config = dict(
    model='self-supervised image encoder',
    dataset='abstract colour fields from 500 small random pattern networks',
    train_examples=101725,
    image_size=32,
    crop_scale_min=0.2,
    horizontal_flip=True,
    translate=0.06,
    color_jitter=0.6,
    method='barlow_twins',
    arch='vit',
    norm='layernorm',
    norm_position='pre',
    activation='gelu',
    mlp_ratio=2,
    head_dim=64,
    fused_qkv=True,
    bias='qkv',
    qk_norm=True,
    layer_scale_init=0.1,
    parallel_block=False,
    dropout=0.05,
    inner_norm=False,
    patch_size=[4, 4],
    conv_stem=True,
    layers=8,
    width=256,
    positions='sincos',
    pooling='mean',
    projector_hidden=1024,
    projector_out=512,
    projector_hidden_layers=2,
    init='kaiming_normal',
    residual_init='none',
    optimizer='muon',
    muon_scale='original',
    lr=0.0081,
    momentum=0.85,
    nesterov=False,
    orthogonalizer='newton_schulz_5',
    adamw_lr_other_params=0.00071,
    grad_clip=3.0,
    ema_decay=0.995,
    steps=8800,
    batch_size=256,
    epochs=22.1,
    lr_schedule='cosine_restarts',
    final_lr_fraction=0,
    warmup_steps=260,
    weight_decay=0.03,
    adamw_weight_decay_other_params=0,
)
Rows from block 5 of a small self-supervised image encoder, named by matrix and row number. Rows with one number belong to one neuron. Each number is 500 + 50 x the weight over its row's rms, rounded and kept within 0 to 999. All counts start at 0. Numbers have three digits each. After the name is the row's rms in percent of the matrix's.
After each neuron's rows are labels from the 100 images, of 14848, where the neuron reaches its highest value: "strongest on" is what is common among them; "patch colour" is the nearest of a few named colours to the mean colour under the peak. Only what is clearly more common there than usual is listed. The data: abstract colour fields from 500 small random pattern networks.
# fc1: MLP up (model.blocks.5.mlp.fc1.weight, 512x256), inputs 128-255
# fc2: MLP down (model.blocks.5.mlp.fc2.weight, 256x512, transposed), outputs 128-255

fc1.382 098:434440483472493410538685467592435613532472509573588513416485517438446538477587555535462540523471455596578455558455550490523439420454490548585468479512441405543487512421491526521458423459528461507539545557487547550462503463515520545396521491491535525502528497627411518576456554479437453486426550467526504528475461497514481527531550420484439524427552458488525424536580491488594503415620
fc2.382 093:497478442506515574495476530491414494413457516470516500595466553506501527522520478464468555479406482510476548458515584491543623471587459417549535517544555479482527498502549435470449492513462452521572531424515570521476477417503483507548563478590467471532523632522497543577459480463594557517474433518564422451485487462462495529529573480593461519461499442438503580458487444473447458512472
strongest on: bright; smooth
patch colour: yellow

fc1.291 099:475416528561555489493557492485525449507552513544475519387473468521469456603477552436502587467513408469563486544534511538436397499431415512532513407574539561467490542424556544484544533524492511638491470483565509560513391473437537593451428471523511535501467463485483553488509552528426440507443486454456372525457546471495538517539390481514445450542529443549546540547493465523443497492542
fc2.291 106:489545474504506513532425526513536493445398467479415491588520536435520489448518506451475488558494468539486432564500500525440355480439492432445482519568503462452505539491516461488513450545528476499464596496510441433455563557524401440616459500529568539534494527532472518550450429516512521543554643542513438467568478394492484557424420555420527501542476559429431589602498555578525531572439
strongest on: bright; mostly blue
patch colour: pink

fc1.104 097:555469483383541634485438501479480527542573472537519545446541446499510529508556416469454570587525374532458500483526491532476548568550471585494500532398470522467472560548549545489514488512418527541426465454498566506433458473443444519456439494498588431485494617480473498484538510536476461545482508431420520457457527551474454469450523442415423495486592582599574552454547458494486453553482
fc2.104 091:485510472476516437511470430505524437465434460458503463483482459522503495512455469523600480519539444592469493519615583476487492491447493415567459498530452540462416525509478492540592471628471486503550469568580583450504508415426541492469518595520412601517500453438415642528534523479516546460434573391403499476506452474530488544428493511547503540496529615577511502601459601440426564497475
strongest on: smooth
patch colour: green; cyan

fc1.158 101:495505422543447558487541517510497549540497537439552460382586491604605537417486449523540498512497471488536534557513500556562494491586576549458404496482442622517573495473566433404540445466516448516508463480479472551472509508421571591506616462505489605534550494422431400517593474472604462480434502458473435479531503504519556584381487559553528570492517458461550530472452480520494452507464
fc2.158 107:610415508504494529410485469437574522512489509447537486431478466420518447546520491494548581481603559515621502512418486453528391470527496485484517500573515518508477474521591484549535452518346563424491549508458520553454543511541466431480493588646493456488468498546561446439481510462520486508506522412448580462518505628494514534546512556499454426546461559561578525521482468500497363499447
strongest on: dark; smooth
patch colour: brown

fc1.95 093:506447425537411578477519484453545494499586580413541520522550520544471461536445482516468559500529435471496540502647567517510409587462519370509524558489449432449504515589522462515508418573581481532524545511499468536510439484520504464480516512551567432513470552466497448567479449442484482514455465554477494452439483500515398580568583517424508510548420540417611478469459539525524524445411
fc2.95 092:519538487550449432525535427482462507482420573511601540504586514387570579475367514562394455490472534464538405544473475420409529464578404544494458413488503533482523540544568551586472575524436467507554505537543523466584569477509502548460506516466465483579558504529514545589476524537421526553531450480514509427568550521504522475465498521531452491418512465461445538624464516521494513492566
strongest on: dark; mostly red; smooth
patch colour: brown

fc1.281 094:544498499436499527503501516526462515536485507475486508545428515551519450327501491568557486499549492473431433567424456494574587423644528530592495497514595525473554517443499475450525560509520581473558423523465605486546452476514528485406512470608509468482492414586462516441511522534524436540562488467575477483595546518559461525510569542485438481502515559478427515474422486466526524553526
fc2.281 095:558543488512450492464499527507421500490547477491431429531537446400568426618347456375382479533568559519613489500534464463519502463474427489425523526492523408443385533448444487415555477460493452513511436561520520555477498473494577442583531487413485455509429541535464492517527493452483434581566467506470581538522491462568547466507434442439586465545465540517586466546549513535509515523562
strongest on: mostly green; dark
patch colour: green

fc1.23 107:517528496455569458486541442496430594557571587635604567532417518569436442410492486501475458458492516475576376479416458557438557507522489467507526598536518432495573516493538428459557561544530540610479417532557542489492557440563472526524479477450515544538495520487496477411503577501536465427563473466527477470569541427576464471456538570563434497420528521515449492550487500509502470435546
fc2.23 112:528491509419437461493432545567476426481392447456493507509604501512502569489537488492591428563531539536454468507541458476514540513429484523507503484478443482517540449533444590581516574534532503503474391517446457546491562501474449431443659549526489409535524537488474412524510518532385494553624587537447472460518448413546566545457451502439471520517599513436461462501383504551509502609535
strongest on: mostly green; dark; smooth
patch colour: green; cyan

fc1.307 101:474482453513562509522570520526535507401540473516428422576492469528495430526445445461464571473482490416511520573511607429497432476537494444455433518480621440622475596515481532578508432513441465503533583557530551566523473465509496494645559446449562523534462545472540504500591541550447491613498410532596576422521476568470501517528513565527524539410435456462454527483479539510434518486534
fc2.307 104:453552447510505557507526509544550532554515445557581526522475476492429481485465630502433525534460524534453440460487534527496488536543499504578508622512430447467506543568474470421412530572528495507480501455494544454484526515544463483544358474498469540509483471532407488446431502403629499452422588526563515432475526510595516492545421503519417449557534533597588447530466468459495584501479
strongest on: mostly green; smooth
patch colour: blue

fc1.349 097:485398427542565542542494574457494474438489498580516422541421528558572569518463540530530567488528483481566442549538411498432545459553543498551477462474443542586554496360490472560530494585404499481396546572483477588529483499491442517469546470500503608523482471452458547521539543533486518529518497477559586562479381544492568445474494496461541561460478509398496508496476510437452477468449
fc2.349 094:518514523535486490504477496521526416413534455470434493501474547462502534535623574546526506503492542639463586592433513526521532544403489407447456575532479454471510520567445552402545469473610538514506485447471550518478544433455526508435507541479481496537459571487536513443512416494595547546447505450493480507496475485382428446469496502536558499560478496583503489549442555457531443568432
strongest on: dark
patch colour: blue

fc1.226 115:433459599598508497473478494559483549559492471537533558442509415485489481479569405606465518485448536496602466531511587546574347546484423517557471498542429447545480508543520498444441457544551584538555543444503448551443478425528488459575485510457507476564540494519453441551484497462525536527580445455525455476548524384564514516523479447519497489429484589546495479448555462400493501529508
fc2.226 102:539510513462526521456514472471443405459552449518514531500472506566521553493475499484501472483543508473426554485508509501486533502436502607502488406472488493466480534508464486505552495479452510569431496531445557479517565441452599459562462497473444538469528534507541491439626553479466463499445542635424539428597613572496465549419445575574572516524584540561618560521509538576509390481468
strongest on: mostly green; smooth
patch colour: green

fc1.421 094:479505544534531396532501532565497496470467464521540452487504476454469516559450541496520442385621450443552490529494500576421496431492557528479474498510438481456386514507474634578464563529493510604462475475496549482452530486476430575544426572476362493490491469363566445563487474471529441500512520471546473537543593486567446492515463545546497532466534494466487508439585491549437520441565
fc2.421 092:522544485505521495528502493500501531530451375396462513466474452501510510539616534530463551572440515516543509608557472584451492585519527419425585512588559575444463483480550456459534479572446533491467519540544510486452471544517457464444493436457479471511438446558417547481499450466397496435531560553502466468441463513519541535438503459473493553617467507537547495537521501488481514534461
strongest on: smooth; bright
patch colour: pink

fc1.477 101:452451517453556461469463528512523426464533484465500455484476478603413516477512504461491546562440533461446562461467582468488511532599503509527566484495543535519517501517506562505487471469508413433408429487554475532491536433514563489459464498443514506516551532476485461529405441476524436466514568349455454473475414544549452489387450454518507475582576401485559496442490519489495523491540
fc2.477 107:577493544424469540506542425449513476532485525504545571523604561541559421487472514536622468438456556548546510529524443541471508499404491499511468536470465489480465473489505424555553455494517486570616572454496552442532496505507445558503509503479479499548416532497545399477506558521446443544415457596558505490555552465458587493482488435425501522459535606511472565497473452509521492566548
strongest on: mostly red
patch colour: brown

fc1.480 091:518498511525480530556432580412544454468449432436482518470455539582446453500467477507469513530424556430410484552482465437495517525527485500526340570495560454532504550460457487476481461545499539452537458467502519503447500482515530542457556465413495499583409569451494530518546487531535501568577556590512522448350367506421630504582575497547391507473442480459505506552607530492351490552543
fc2.480 097:542428514488395520523496494441528555449542478520536621408472493493488485488558561632499495536545451591471493396504528533527450562582428486507476460490575517558469424479530563456510544537454427455477445566474480539583497512536567546405469590503538456514531484491473562502422505553473502586442473446577512544512492495530476459512460448510497472443496560564545459562472462452594499452426
strongest on: smooth
patch colour: brown

fc1.215 104:450453478462481476564494431524545574585467512602402520512432513522530547492501437580535592447563430512537448450467548491466523492527580509644522416552533516555456404518522473511461488504499532476510548554471556512453501545522445516535508454497529425455472491565414596510451440550567391520456469466528488460456529531567464508636506470587465435486567482520480497448523532606538394516498
fc2.215 121:516455468434471553503416449548476512477446515532498522585384516488480436448558514451467609481494404443560474464449412537498471571483544457599467520462490407494455406528496501517481455452501492450443521428569527533546555437515478477517610497493542492537564567552501537536428509535511496583554491568466469534512489451463474555517497553491501432554501527471440519475522473522510544573485
strongest on: mostly green; bright; smooth
patch colour: cyan

fc1.399 096:513530496468486436478459464557489411421488480595418499519556476518578458504458509534408477478452453433543539509529551476463571511507514498557458549491487576469467560438519504537512541405479668480423488497450494533472446477425547569396449506553361480572538537486465528580460476470578485559509520502526537523454521535510506604400443495502532431510481518502451450458511543382524456456403
fc2.399 105:573494566493513483529544478533588496509387469494355467464528440556530527469523503550464519471522515557535493369491537434604534488564549479396347438588470605491551519493465508393483419584517432456519520584459543553458478502486469461565539498508449501521537461501420574499496508584477469510526482529497487481443452512469485458509499540510484513557543408492497523415589481524509511394406
strongest on: bright; mostly red
patch colour: yellow

fc1.208 099:525554446442482531556450531515502559480511616424408472497526540541466450466464473549567459518495459503536426596499451560485561558553529451403394538584607498557526516499514482482529535526457467452545469510532543535595514602474564512401413470549521540469479480504573534584434482478518461520528455479571440445490477551410451511420467478495528514543478570482499461532521545588440458467540
fc2.208 102:524470551464492520504578521495546490518469510540464531482496553460455568513452507517596492513520448353406556529491514552454476503505587515535555510437513504522537609475566519533417567598361464557417506543526438450410544429483558540617500526531512540506509485455470525549594496457546487497489400424479396550413566545563534476541495552448455493473491495455490473470435434493534518498483
strongest on: dark; mostly blue
patch colour: brown; blue

fc1.40 107:479493579498516474467475489503545431523493505535512552422497448483494463533534497440522504527428494472468559475506509396405553545429535445397539511486590467487579529489513480489525472472558560507575403491527506462459559572388561485455415516544551420583512521404523559509474447441478388516511436517550539424441445448533470529508451644557443567503508491548443489467570535561489530599504
fc2.40 092:461469402442470476478512529399569543567507473477478522577504499570513457476502503469527519599542483535422498495506494567514499470510487554491396484490547501436499507534549502413528514402480529499452496526502561442492495541463511528464560538489535488531486489517629525518493509526449568554468593486525501545578507488493591524508552548611556611541476556476537464445489499426443491470513
strongest on: mostly red
patch colour: brown

fc1.434 097:414410470576472477605512590477441448598499457511475508552474507478466495470577554518519515537463497401501543607443460510466448476523510445563561501467382545520505542359507508501546454414471547480525561478481556515487550474463552557419543463498541568445462491497451407506469493463454534412537578564610484559481412412469513518535470449546391499513542483587429404438500498409497507466436
fc2.434 109:541606377458508620518518537549537568374412419539557629482504473406519600434400537519375473502596524543442534492535538496474546586491496479404482533523503489466486486520483503437423561498505500505393502593493492497510519472588423511518478495466578473600478475544526482487448475439411516534458547528456479461511498484510455423539568495462468501534553502526520506505491499468501414459585
strongest on: bright
patch colour: brown

fc1.320 097:465625468507429444506464486508515453533526550426552436475509523488474574540494451512490549476525421496533489406482482462571535450433514487465536418511514483418473482439601416408460528596539455398486499454461493428462589500478558439513560558508567542511434544483449465495572513417397419473532456496590470467527530442471503522538568566494430535636576512507494515447482543589451452526565
fc2.320 091:501381497435491557391517499522517568474485480441473455556492499396534537431521427555570515548449484512468472574455435515437523544555513600451427558498426574453444416649454505521535492491443597546562453504510585548525428581594514482497420524515516452510535407438541509498492565684518603561463504522426442525417521459446493523497517572557579449428582524529564514395556505483569535568504
strongest on: smooth; mostly green
patch colour: pink

fc1.482 097:473470492568488486466468459491498605436490448534608473540477521517500527449500461547506448454448502566486559462453534450490421489444633521426451472524509513400506433548541518539546560611550477493475455575393547516459445545533520473492556524547456537476538507500363513576512521551517488383575594487387568598454544496592599395531579533498487499454467479409464441438554416482466409493569
fc2.482 105:602450401444446468455499557501523457420545624444588530498538532503494499433552582568420480506452458466530481472520484452451501480557497420521518537510605515436480584427462542491481538477411483472456445517599452404439625508512526459516519417552448461524573490614529489538558524489508450485546517455506456491554507523384477561536571546476432624449536409442492425528496529513548438441444
strongest on: smooth
patch colour: yellow; orange

fc1.299 102:464470483531441490565560567520457448506450455477449483499465486565492599513545540494531616469607456555542498503374474576501531488360488478469478492479508421505541592533532473511479481571503491568488564459484480485419568499495454447522456554399508517505430564435497403488541463523554391505527455481505521568509462471481464518491374545478494511570580469561478524587529511450512510399441
fc2.299 101:389490491512433467605486535521516520439399436439559574438473535454488532578492557513567446494465396477497626520493466504470543532460423529491506526463509578449532538571530506458495435501526539586516462519434529463428509517421555501445442465436610507508431529446483503439530500580594425584429517535465477507488450525522588507474429463483516485500508577444484477499452514471579514440420
strongest on: smooth; mostly green; bright
patch colour: cyan; green

fc1.503 098:518437491537526512577427475510447486561534471431419550582477490486445490476529535507617499442594485463569424503500542559444487509452600542509508556574469491537518526466553477497538472527509500524509586483594448527490581518466471481466481453551555526537481452469438446487613478486423373481521436521460479388514447351495491474526452622500516445532446467548453432439513494591483497535466
fc2.503 100:475479476551534434488546425517528512541473531492541594493536458532503466555531570505441463531518540476593539438447478554550522528482470452436477397501529482498510487468488549532483566508574505481541431531501443515530432518484495535500475538473510556523563574528490438616397434462400530537421435501539440423415443615416474472481517406473455541521568456423490562565469495458462456497452
strongest on: mostly green; smooth; dark
patch colour: green

fc1.156 095:454523525501465557518433429503496560560528560490421450497511575486438518519448428525598486448533526472484421566459492473674437467476540530545496407503476400498488511555581428488532471555544496462509438544531457504574475532587503428478522503495431473475483481498533430424514553453510497571468472540414506530516500461465517481508434554513552547475391600531499490545553614469461392556475
fc2.156 096:619517564465512459449585566525503498463503518449524577514564465469558486495440490373485524462521501528517531408420508507529483517477441514469485470472557666474351530486528563558448575497473473572487590491561513462460493513508504459560484531540551456460650586530504474578498439382603498515434536486449444504564524596490462483541548456454490444456525495552518524470568438383396424489450
strongest on: dark; mostly green; smooth
patch colour: green

fc1.278 102:497508583523478583490467436504504493554482502509419537442424484480474494430450456587589475448582377460504422498499482466498513480472523473513499507492502459556501569496569338495584486620506557380503469477458477496553550471515517494411441526518502494469503428494488406451503427544424517432485436549435502540485549529516409523501479560572496545536474464498507489536515632486587508466575
fc2.278 108:564467471435506565444595551488447482463505546559487588525541504562521480458506467517533568484342530559599543501532575447547522406504449489504445520510495507497543552497400437580453506388525419565476575496558544482524532486456552553484458552525499627448503552534508572583483509483448485553474455459436556468469481515524465495511523510446540529526449466470549533509575424515492523542469
strongest on: dark; mostly blue
patch colour: blue

fc1.483 104:491443619432504502520464502533507419427539490509457512541540502599560478518536463488414526468540496486465405506462420438493445491594526503389529507570477491523560479449512526516493500485543568484587441535501500572469509528446474464478539500501545452473518498467416518396499522450484504490519532457447487480505509397607450543558437519532454531543476545466456533503484491489555518504438
fc2.483 104:557627475460542495492525554532511548507583463522521458514457453511476460526517487484445498495546528512501515514452489425516458588477424416492525488489567465501453498495495521493613478492550461607450498479534594563429533487496452483551485496437466449475485483536500527532510497500483467580430509475581483632549460521465476522517492538523485521492538466537498498387494539421466518413530
strongest on: mostly green; smooth; bright
patch colour: green

fc1.17 096:484513536551521472502444506516426494543465447519520507489479495614457418462437549424452409519450507536556534554488540507571458537394516544542399422546486501559482517487484397612512455551491401447521476519494461521430473534537459503516475583496516592576476481413521540494458535549442475504560600496480521496501560538515522476564579461509556504478591460388434609551491429466471584521433
fc2.17 102:526411548467549442472430461576562505557524476471467644478434542504468481486458518536492525416533521495512489408484465460511491481482489503470570458488513512461456641483482398521434559390510503535492456539374460562587509490534489548537490516463528440532450499571487477521456470578534516457593329545507490462521498582588471480509497557509440466471400546539511427561521494506490397481498
strongest on: bright; mostly red
patch colour: purple; pink

fc1.170 099:554440523454458487472520470523527478522471518433412529558499563486433461622495611513526530436448480471532509427405484500462552509396449423520543498420516424440545472495506556575456512486549464503411497418592523544507595475535434458540555559483488498455508542510460402582479536520493448566576406384504548531472468455474532532481433571534487436531366466504451587442482591543403390569547
fc2.170 104:471389388525463476519428583607514512471558467464563450520465508525570574453518505430423508540479491537548442537512547486496462607457534509484490515536420515408514541490440559471511479474537547429485461572509460525507568509457587449488450437482458470651529488493598584481506559523399509547490582510486485531436576550484539480472506441544478463591487500489572455519424485455586537439480
strongest on: mostly green; smooth
patch colour: cyan

fc1.294 079:521539534472471545445493507471537524440452430402435491485523472603469522527541449455480568504600541544533426478585460574573451545515569445525585481572491472529426528409463573560529507545454470510481533506548485530467535470525493537540551544500553412529437533490493459527429475425425461546497500502397529532473328477475515557554511519519585600484524492539528543596543493602518494509454
fc2.294 079:562441437480608502523451502502527495552499569529487432545406427445563394540525488472538460462495446540597518508432487445477533448435504526446517506408526516443568435507460502509516422508506527365440569550452486501453527525518515495517567492534481544467471527474507539484510540533566499548547493439526497521398498412473532644464544536407452539443574404495516576550501532531497553524529
strongest on: dark; mostly blue; smooth; mostly green
patch colour: blue; green

fc1.296 091:551555484538438460525459456511547443553471379466431559507533495525491482498529549559552488583525408506520477537434547504498467445588470524499562465504470554527418495468504490507530470492461500477473582395480511613522457431473526505568504482443476474479491510529479550556539464542408564575482528545477547549464478579547461480496384525495503385496412478501408526428498542535548514432454
fc2.296 096:554376517501610492550468442479491461414490539439440541579470516516495470456507516486599471511407518472476482503479463498496506424542494558546497532513469491508511476490513516498531425560519529517496484526543417533435473482558467480528510498438503500461471508528517524551634493499346516624445535549482487591521471463473414514470424545446585425509412502415384454543472477485481498584503
strongest on: smooth; mostly blue; bright
patch colour: pink

fc1.29 095:523498467466539464391429478494549508569457526586565551536468493584548593496551465517476449513474488535441566484475543505555485579574579470480538590462521493526488434517523465623488479567533545485506500638490462499527557516541562489603424449405547488442468481464459541564617502483509524492440513486524479408526469499462464474517526482515426497502469544463404516445492419489518546496449
fc2.29 088:453491545485500507558509433489534465486508479499466416557540438455486451472418427522550491633516524483526463511510563466495529452493604517457543487523499526466523518546534567493595528450576500442525456462507464490438485512538474516431468531510508540423542530540559585487397577584581513501526499436516491444493507424506540555503527464507469476579535516419541472498489506487452455610390
strongest on: mostly green
patch colour: green

fc1.162 097:562472522515435414522464498556590410414582516456573484533478489506578512509476458476529497490490539484518513433566495499499558637448555583562462540569473464515511559445438425477471505497499432452456446454524512525502590429489450466489555469468536423517482472467529462480441530601479491531463530449583492555475513565452442482601569470567440429515535574451472581549502517573494473424535
fc2.162 096:443479461523504523539475517449494541496417472509407512454502495545435470513598481565470483479548467575583557575494519466496468365534541587479512502480522519563570477505465509500583464510449523561552568501511530523554395576515532516529446551513542493548455535458469581533456535420466500447517446540409447498524418469431543568358452551444473494492486431536465396508486429472513450547504
strongest on: bright; mostly red
patch colour: purple

fc1.447 099:498413429436569482512529425494518486445464561569548473501555545476531502448476444528461525483466585573488501562504559343443534519555482512543477463562459509447437534546412452565501470549483495459479528625462488515510380477521414533489491545632504519522584447582448515498508600485433585478472490609404433493489610498503516447616464462513533507504451534527491580448494447478458483489538
fc2.447 095:490589543496502513494450479496576603557548527516490539493423497490545544460541490435485544510517463579602432405510458515448528479459467507482556490349495517508485527445526490575496532484469455459544569522526514504447558492502513502530462450367380589517388480499527428519518443479409492479551578527585474465513486432468441487500430456467505489497481559534483457515515549425515439590526
strongest on: bright
patch colour: purple; pink

fc1.248 098:505526580498537458571463446517422522489477492442510495476598445364483501468587483552440470487521442506461485551415434548510513519576525511516593511419548479535554409472472454517442495462487395538526539445493529541388468486564524427518386572619660467466394459580474495482517488530505548485463469536345499528566489573517460457501522524522441542538406525523511438423472557555473526556439
fc2.248 098:578323513465569458532559558475447540484566428547496495631528578489500524571506560447526602478429521578538519504566554429381460481465466522457482473552510434448410500564510537462461508475458628454561517518547464444589491511421455499492498446511487488539489602424514482525521476569588636465536560511554496533495508454549543476532430496559488432482487549508531625511514565458441483473573
strongest on: mostly red
patch colour: purple

fc1.367 104:442457535510434522482521484526505482509433516464525450520542455522454506390444512488526579500500456447499461545619438449493509521585419478537487479535523482537562559420566473540440472568501441513562548560497432443480504414501577541445474469429496390452490414440511468511535473477457547542561430515451468565547534522408577574582564466487431558509549423505520520541597510537422491615509
fc2.367 107:519506541550489474471529522579538507514495524498516430526541469500465477474532567519586490442436481497555564497444537625531438577459453420485436488513555445442547435526547531448465443452521517506487498496598460514442581579546502459547418442532503526581548521476543510425526539411590498433417538538539563437447468419478528442488581412399549507485625526409553563450383482564643423477521
strongest on: bright; mostly red
patch colour: white

fc1.317 096:553492543552529554533541470491517514572538537465405474470535491542485390504469499497449556507575496476477547531498471586532539470583551460423573553528511543470476545454497482490457433414546460477577471547460430469515556528500410547525407552525482434526500445434513408526456535558474576466449455515482478376567483461573520522475493487605509541402507605549493525441439525514463433473534
fc2.317 096:399559506436518571439529512498482535474418493586568522460541499463453523495511513573504521445441536530503438532443470428493419538502597560488456496630531464486613441517517496553532519542423580485516458523513528562413525467483519421456506501493504508529509476482515505527463570532471535610454519462500503563403433472522472424522540436397433356547446424459406439513537544513529613390445
strongest on: dark; smooth; mostly blue
patch colour: green

fc1.510 089:542547431566486564568568623528514512527504409546520483445425465409565453488448435526528525489457495520646472497442519498541443486580559473485508456447469556538452555465539489568645496490569528516498471521455484562463461583587466568525538468460537527476439487579441476507553538524531435507556577538564447491493471498599455544461440521450428461447507525511507460511432517506518512464566
fc2.510 098:502558444482466497457552520420467637427518487463479540509534501460473461526477491477632565504474458563572489503541514491562485463463491498462590589464542600471498584533481603362457440437477506431516589511512466499546580604530490546489404533422517558456507444538531459461373521535525480403478604446484482525588533539454496532427494526442525422504531486593477513473532441479601502543485
strongest on: mostly green; smooth; dark
patch colour: green

fc1.295 104:500486504566625479556529478404525595521465577506484495519539432457463512367502455521516561522504465502469457444487534550408456586546455568487474548467518541539515486480596523496498496447610576622490537587520528463553504555513523520501508464522576500582509442529469462548424440489528467542445484462477546515518558477410423524479428521478494409515489515508437534424486367492505540502425
fc2.295 111:451538438493493506486487565507440525570483608487473563486562496529485569485410491474382526475566512520549484591595466508500490490466443472582413523467478577490476495410579628501415541552452548470524511480427495419446565500559552522391490605521521507430492424563442534548594501539472508455515435518514522508521503495513504419484511404529496504427504506384448506545447483597510499545503
strongest on: dark
patch colour: brown

fc1.161 104:504536447540532460443547579553498474505502505434548475357530495506588515518529508544476420488468407412481449562504458554553433540559477567420435382544492519449484496512530626509523483471540423531589487501472459557472451436510547561469496489479527620385472586487482450516532456547490383486536572428500481631455434471478435438531509629519479396515420540448413518487458463576455412493472
fc2.161 115:488537459541499479501377478413550530465494529507572477607630455484434528611531388506474468500521458444564433528485522518469509590487522479505536483496437503524452457552500486421470468571571511522502410509496456516483493567480523474415573437449514536500606510507517558547429532609521489398499492428491478480557513453537511487505496603590499432437472541506451528573472526505404449446554
strongest on: smooth; dark; mostly blue
patch colour: cyan

fc1.180 112:447557494435494435540489546501460468532467621479570518481522514549459442480495533399474549438523468449455546465444468503483610485437507434483492499500564542525562506536456472465496441534498520490378464447574613543419492547474420508475500489505450469579570412512517557469533502526498579524536467524436507477554424523512381501453445495532461447439460527438480495505480561575540464524453
fc2.180 100:561463504541574572370475427448453438538476533532440482598539423544601444457485492549532481533423529473457470537521501427475491390501533515496504530391524347506441528457505436479530399562455594437512488517451514462525493480392542475571459498539512481488472464480552556489521519512531481509445506516570561427505544447508547544407550504467436544522564495561503481503539390563491585454561
strongest on: dark; mostly red
patch colour: purple; blue